config = dict(
    arch='unet',
    model='class-conditioned image diffusion model',
    dataset='pictures of board games with random positions, seen at a slant',
    train_examples=48750,
    image_size=48,
    horizontal_flip=True,
    conditioning='class',
    objective='v',
    cond_dim=256,
    targets=['game'],
    num_classes=6,
    cond_dropout=0.2,
    norm='layernorm',
    activation='silu',
    pixel_unshuffle=2,
    widths=[48, 96, 96, 96],
    blocks_per_level=2,
    scale_shift_norm=False,
    attention=False,
    upsampling='nearest_conv',
    init='kaiming_normal',
    residual_init='none',
    optimizer='soap',
    beta2=0.95,
    lr=0.0015,
    beta1=0.9,
    shampoo_beta=0.95,
    eps=1e-08,
    precondition_frequency=25,
    max_precond_dim=1024,
    merge_dims=False,
    one_sided=False,
    adamw_lr_other_params=0.0011,
    grad_clip=1.0,
    gradient_centralization=True,
    steps=6500,
    batch_size=512,
    epochs=68.3,
    lr_schedule='linear',
    final_lr_fraction=0.05,
    warmup_steps=320,
    weight_decay=0.5,
    adamw_weight_decay_other_params=0,
)
Rows from block 7 of a small class-conditioned image diffusion model, named by matrix and row number. Rows with one number belong to one channel. Each number is 128 + 32 x the weight over its row's rms, rounded and kept within 0 to 255. All counts start at 0. Numbers have three digits each.
After each channel's rows are labels from the 100 images, of 14848 (inputs lightly noised), where the channel reaches its highest value: "top examples" is what is common among them. Only what is clearly more common there than usual is listed. The data: pictures of board games with random positions, seen at a slant. In brackets: how many of the 100, against the usual share in percent.
# convs0: first 3x3 conv (model.mid.1.convs.0.weight, 96x96x3x3, each kernel summed), inputs 0-95
# convs1: second 3x3 conv (model.mid.1.convs.1.weight, 96x96x3x3, transposed, each kernel summed), outputs 0-95

convs0.45:117091092124084138202151123129088132135108145120117123140087113137120115159108136090115139098101140122117137104088133216086131143082102172184144230184174096123080144137191127154050099131119094114105178147140109108083096135102110133089101122147168172121164064153136111117175117120141159122
convs1.45:101129138148106128132080066078136105134088142116107097137087043128097137128160067176091103133134134128127144162116086151170091093239165167140120126152124077142133118146110098106096095086113116115117156114090146182173166142119095087155166095170121117096160127134124144187150167104134081182
top examples: draughts (36 vs 16.6)

convs0.57:109141148176150162153136117122158131107104152170117110097211138080153091099124164115131170151170115111128115129098143141119122151202076063077107140121099117123115107095170110122159138124133113161175071135173124150179065129142077167120164141067136150067120171113137146089083110194124059129
convs1.57:177143132124071095156123114122105168176175074161061169099102145141128148115137070116099148213088142120152109141147182089137104133120142096110134147064109142157136116111113143161182096106088080116136117156110093098128066146111165139159091151100141184144126122110045167101168071140160116128
top examples: discs on a green board (75 vs 16.9)

convs0.66:123106151216122149099140147190169153145134110066117144074074126205110100139124107108142114150123102064155129135131085114126148165120104097135131210204143106110139120125135156166163184166118142148150112130166185142122145067140154107061127094150132118096083134106160114093153089135108079116
convs1.66:164105092114102147098124128206053122125137113153129196126082166095101163080125146123107182091136144074113145166112149104130118079139127110147126092093102173147091076080106180093145141122130180114135128178144152113180093118094117150092088157150113167098146064126167131119141060145095100075
top examples: digit grid (62 vs 16.4)

convs0.95:185077062155116108142121147123160107167088098173097125161150109102172109106127096072109149100204141077137116095184160109166141094132149087143107112147142087153171107146108122111157148127160186136084162130106150147125157216122103187194104111077141079158133154087141124128122118156110151090
convs1.95:103134148133130145063150196134152128170117171129125133115170124132135108148127109105210088126116128148086119105155077075115191156082053115096126131093135151131153114101201110042106127113187170126141154165063100156120112185125150156133149131145110090112102087135134082194095138119124110133
top examples: stones on a line grid (41 vs 16.8)

convs0.10:190125173050139119117083131162109110146135131189132127136101124131105084172179177110071115101201127162121116094149120099069150157201102125098134137134064113098163084133114151104123132141169104103165181138152093071113138121130069090160131139135155183128135129168109107185147095150092128098
convs1.10:148126079147163174101153119123127173123176151147154133133150136165120127154139151095128176195100108155131156091115201130092168157157112079139154105194153119127110133141179119161053176132104153163154102065115175137107110176107114164158126082158207118146121113117112118128189138088085091177
top examples: stones on a line grid (52 vs 16.8)

convs0.39:095083148124156115155094097125183133096105063178119137197125117125131115146085187204104121166147154132086153133129132109181132118100087064134097139165111091094122149136146129090134146123102131104116155081126126147152117157123147111129100082217087128220097129057105080112117118108089113113
convs1.39:127153173157131109132098139066187066121150097115147146122131150113112075123194121113101052115176107126158117116104122149098123143131140097144127170138096086151101109136065111141090117149089140117131144167070165155152000126125117101099144118086103097096110151134107148108087084093116104130
top examples: discs in an upright rack (73 vs 16.3)

convs0.51:164128115116176190146169137157159105136110137175162147163144107163127118131143144150114082112076069135113150112127102117121103134079172088202109121125126151146124101115108130200143106139124123115179126176173044125122154111061137149160161087060166117099205134101135085170139122161087085138
convs1.51:144127167144104130147159124114117150155157057151112118179112101111145070065104118135144107186131162095083099127121180162165122168165116121100164150143160161137124110141145096074151171149176141082095165152203146078069158141154114095102149106091127076132107115112118080115100144113101057058
top examples: discs in an upright rack (36 vs 16.3)

convs0.54:150135124205081170177159141127097157126145100145101143179150099151120104170177104122097103097099084168155110098091141113115099136122157058198102087180114104133096104150093132169143123106174121144200098140118086149192139109113090186158165102087175148129165129132163143101135092121085104163
convs1.54:152151168098177150159152140191048131182123160126090148170106104094188121131128148141117112142132133173156098200161183158147124139152217152139105150157155087151104121124134157125174095151062124139134140128173131047135156133148151101094108146075144161123148150076148153135132112130106066143
top examples: discs on a green board (37 vs 16.9)

convs0.32:131145120150148106145106080025160177154176152119150133196139104125066106141119122102177133149146049109084116133156159162163146093118175135130130127168106148157126163119141067122127123173156147087102124148221098091097144105129114156143179156153143105088123124159101094156149153082103114174
convs1.32:140141196123161080135074152067128097173116130104126132121135119107136103165144112094156051150112172206125090119082121154163101159116176157154141117162113142128136122094136103141107134160081169104119142135196101137098125157145113084142192052069111047162098106108120172121111162105113123110
top examples: noughts and crosses (39 vs 16.9)

convs0.79:147141187073143093123126116133099142136080182086126110087142179136172127086155129106128141130161126096122138117073079091117052110188085164059163213120096123150112123135123135127125080152109125076164111164126152136171157114138120117143127073177090078162123140131145149108094176067124169099
convs1.79:134131090115113106179146141118131157125093154121119135106027115135127139136132124210139115168136123117142172131118186121153108095084109159159088067168086197177085097142146118084119139083165111166158141127094110071112128092136177154136126075158091169109122167151102153135142121206151073149
top examples: stones on a line grid (89 vs 16.8)

convs0.71:102120160163151084124108056139113137062114049092100094141169156173074111146075155209102136115074184111172132102137122166128101130114109178144082092112150140140096118125173196123109079104150146111087144122135148148100107134186131141151185123168162102157087145080127141105122145134099144114
convs1.71:114168188091165086118133107127188076129049155186157118138078100159128101114154129111152122120120134114120093096137098147041117088160184163136093109111097141137126154137109099163133141111099097178064167177132085084115130112100129138063124099165125171119093149155124149115186135152127154193
top examples: noughts and crosses (39 vs 16.9)

convs0.88:172116104106154117141123112106192157148122138111143130210128133142089158126094149139166142166127151141143146102136126130134146133135166115114115117173118131135085090139079083108163095163035163106120090164214147053113161107162132105152092153107053126107153118046108084143152161135161167168
convs1.88:142097120140141114148128109158113161150102182118148105076208166150113105150138125139158142108126073088111125137098105155161088115155111087156072138110122096158124163119181171182140147093165097104149148096124115118146125117057157121142136152095207132037137134142123184073137100179068150073
top examples: discs on a green board (39 vs 16.9)

convs0.3:131130085063097151141138132098105149150130119094091106150134139187125084131080151130130103145125143103109156181183144189105135114173108119124134089090126070130136077175189127132080139089151130144104087088180055172092133197139114146148165098162120109085125123130094135056172138176137160084
convs1.3:147156132180114136114111073173127141115143153124131058128136110120129115115172179133163159039140053125081097155164156146100081158154150144174156078148156107156127117114104139140097149074122087137062123144129168092104172131128131090137131139082137142049122143106123132172175092115145045153
top examples: discs in an upright rack (49 vs 16.3)

convs0.70:126124170098124169112060133165119154124086061103078130152149131138138109108190119141128134123088133124098125165134174096094109134173127093063085078107114127172134131088122126147068157110124048091113178076115078185104106153107094154191117103140179138169093162152106096158117137173096142149
convs1.70:114181115138130127115154094216139091113195159120167077087118126076174106136121140124158111115152122159156105158148076185121140167175120145116127101100137138088089188125131186116205092087142134144094062130158158102142107122094151098146154173152149126105154123079145144127164135067172084151
top examples: discs in an upright rack (100 vs 16.3)

convs0.14:107097077105141111105094135136162105152153163124106134077148091152116217159121219118100181116141119105155109113188140109070098139144198137095087144149095109091127145189141099113107143152132115131048147082110138099183132147205135121137154147112125161087164149193096148120135129116121119105
convs1.14:130091066152122106140090136095160139162134120109172083141078149066122130116188145094077181169164072141112126184151115097110163138153058145117162182127090114109119126157155138140158111066151135169108110121082169126166155113145145120091111097109158117132170067146105187138131091213141107116
top examples: draughts (56 vs 16.6); digit grid (44 vs 16.4)

convs0.69:128109135094156109122128078137094183096123117138114153091083143164109120141176089083112143186149135102123074123081098085159155120132103077195072127067168156170138128164199125129143116075085110147151117149130121092137085170114126114123148115154152101142152203093105106117153052119124193161
convs1.69:156177092147151099093166082108090140119115121132143104139140138163155132167128116141125097113152153179095144099086196128136196167119157080134159103167114148107148057122163150152107142151179156099140201124176121144157211077149108182166100181132141170085108116118133146144164182119131132180
top examples: stones on a line grid (58 vs 16.8)

convs0.84:108090111155110154113135133103118080205130093154135119141149139150147100122137108181130030167119110079137135060130102178132157162093168173118143105057192162030148158128135144130163106160139101166138127184147133151102106138115143154112153096109147147099172081156088097161098127117140096144
convs1.84:173173077106160174145185164154138141059144128112161050148172118144132098155179105148141143152159135168120112128168097143096055120123145162125097130099093143129144101107180078107165124085124124144163088172139141107132097093124160085117063093130127131123124166114114144201084095160194162140
top examples: discs on a green board (44 vs 16.9)

convs0.55:169104085131136189170184100156167112151102137097177121129111174134145103078215124188112150106137153097110159116164116073194169120123141143153132090083123139106133112114147098094163178138120085186078121145120076110077101085138145212161123117141168123082144131112159138140137105147089103129
convs1.55:128157138192112085115109089175104107064107097101128158148126123102060133131086105134126106063098109078141136145112159142135087137150145149081095151152119131181149125123141199089101120107110110098162066127168157126079126112092107109041086156160110163131085048165140124100107115105077102136
top examples: noughts and crosses (39 vs 16.9)

convs0.16:178159174109118112057097127129139125132079135121130168094150109106126116147117138155186152075174125140113204102151125138106107078115119125108135072119087115155161141115126113156140109107084153139187167121078210143181110126197035087115159166151145153078126150127087099131133127145173135102
convs1.16:181101130095124135121124115174164113134152113131107094087080106130113112121138091109116130125197134122135094143103161052108157164113122107122178124073151153153150161130139038158138145084163019098059165181159124093134157140101145120127115089138159101138109172060109105158148136171134104151
top examples: discs on a green board (53 vs 16.9)

convs0.15:133169148094138153103098116176155166137134088073131160172162132108129064175105162071137105102118168121155153126074147117070144199181132144141152140172159091151108071141147104089125073112161109165100106169144098154132116134067159117175109087123153150077103133149147160125123139061118082182
convs1.15:102075162153074133134128146093102146159136132142080139171109116041113143091058059109117098106113146114148173095151188108162166172085143129159138176114144088134151151088123168147082118142108178113104125073112125078083154137145127131122124094187094199151157128126116110080135125162092085104
top examples: draughts (69 vs 16.6)

convs0.23:130120140122153115123140096033184165121118152130153092141168137056104137126151073076133132054120166156143062126106119197186158203131127129146099142154078122103151132115117179143139140124168106138149111129072114105077106190085172172090080116122120144114111139115119106137140106117088087131
convs1.23:104167149099085120105144119061135121057175130106153147108156135136134113130126132119110122117023178150179075089186091155101132133127153127110147106098122156096101161154100105159130122201189095150117170075113114145120152112138170157157114157086149126129187148181169153183131150092174149138
top examples: digit grid (35 vs 16.4)

convs0.29:163090087167142112120176101123185169094102085065078086090121127106156131130149108112097062126072146126135077125071133126198141171102111164113158078169155160126130090148141123133145113104120134160163069145099194146180108081101205120104107122142138165070121141167118133125116169145113131132
convs1.29:124172147131156130160144140166134151113075190129207172117161172120117130124151178145124151125202094130086125132223041159110122139118113166065097113077163154078149145117154154089133109145110109140112111122128072112104068098143127138118162107088122132102112145165130122116145046162133129113
top examples: discs on a green board (52 vs 16.9)

convs0.91:109141183133180094124138145138117141126105130120103084105084170144106151122121060101176148143132132157070116142150142095127143089118077126072103102126139138179131213167135077118119131112106122076077088064146114156150120137105089098118133143169094113196103160177145134213109182174162104131
convs1.91:135121142127083131162167110175132121121117108150111166150102144119200199119080172181128121110073150104184116191073152142207082120173148133093104192163133124161142124075169140120153119157130118082068133101170119112111160172109121096126128146131177138143162081135151125110087151131078082117
top examples: discs in an upright rack (100 vs 16.3)

convs0.62:099143089109120136120138180170135137126099106169115142144053107163100142137141105131113132093102190111116148158100151103182159131112184135081073138142082087175127156116162107132159091199114134097124097167165128139172105131124198089132102084117110128192118183158143115172080122122071090060
convs1.62:193106160147177151045121148109203123129193099157161131128123125091086118117174143125135125101173066119086155112174174141109166120088146130138166161152103116152089111203115108191095078146162098119185161113086140088126142158146126091086128089125138090149119135108113112173143112122138171165
top examples: discs in an upright rack (41 vs 16.3)

convs0.30:112157154143120120083133154206175088119091154197116185094105107141056101172086083073131122114091160144141090180160093135111147174139158160176125165148133127097106162131142117133070115209165108127134159129126119125128132153074099137153140150145108136067127146174136107136146198127105073111
convs1.30:129125062141120073172151156063118122086126131166117182184079080094091144166181098093141123081126125105080117111087134128197151129165120145120143149088136175155091115151165094175134132118120148079155136110100151117108158172031123100108151109151207115131186141116130112115138111098142105131
top examples: digit grid (53 vs 16.4)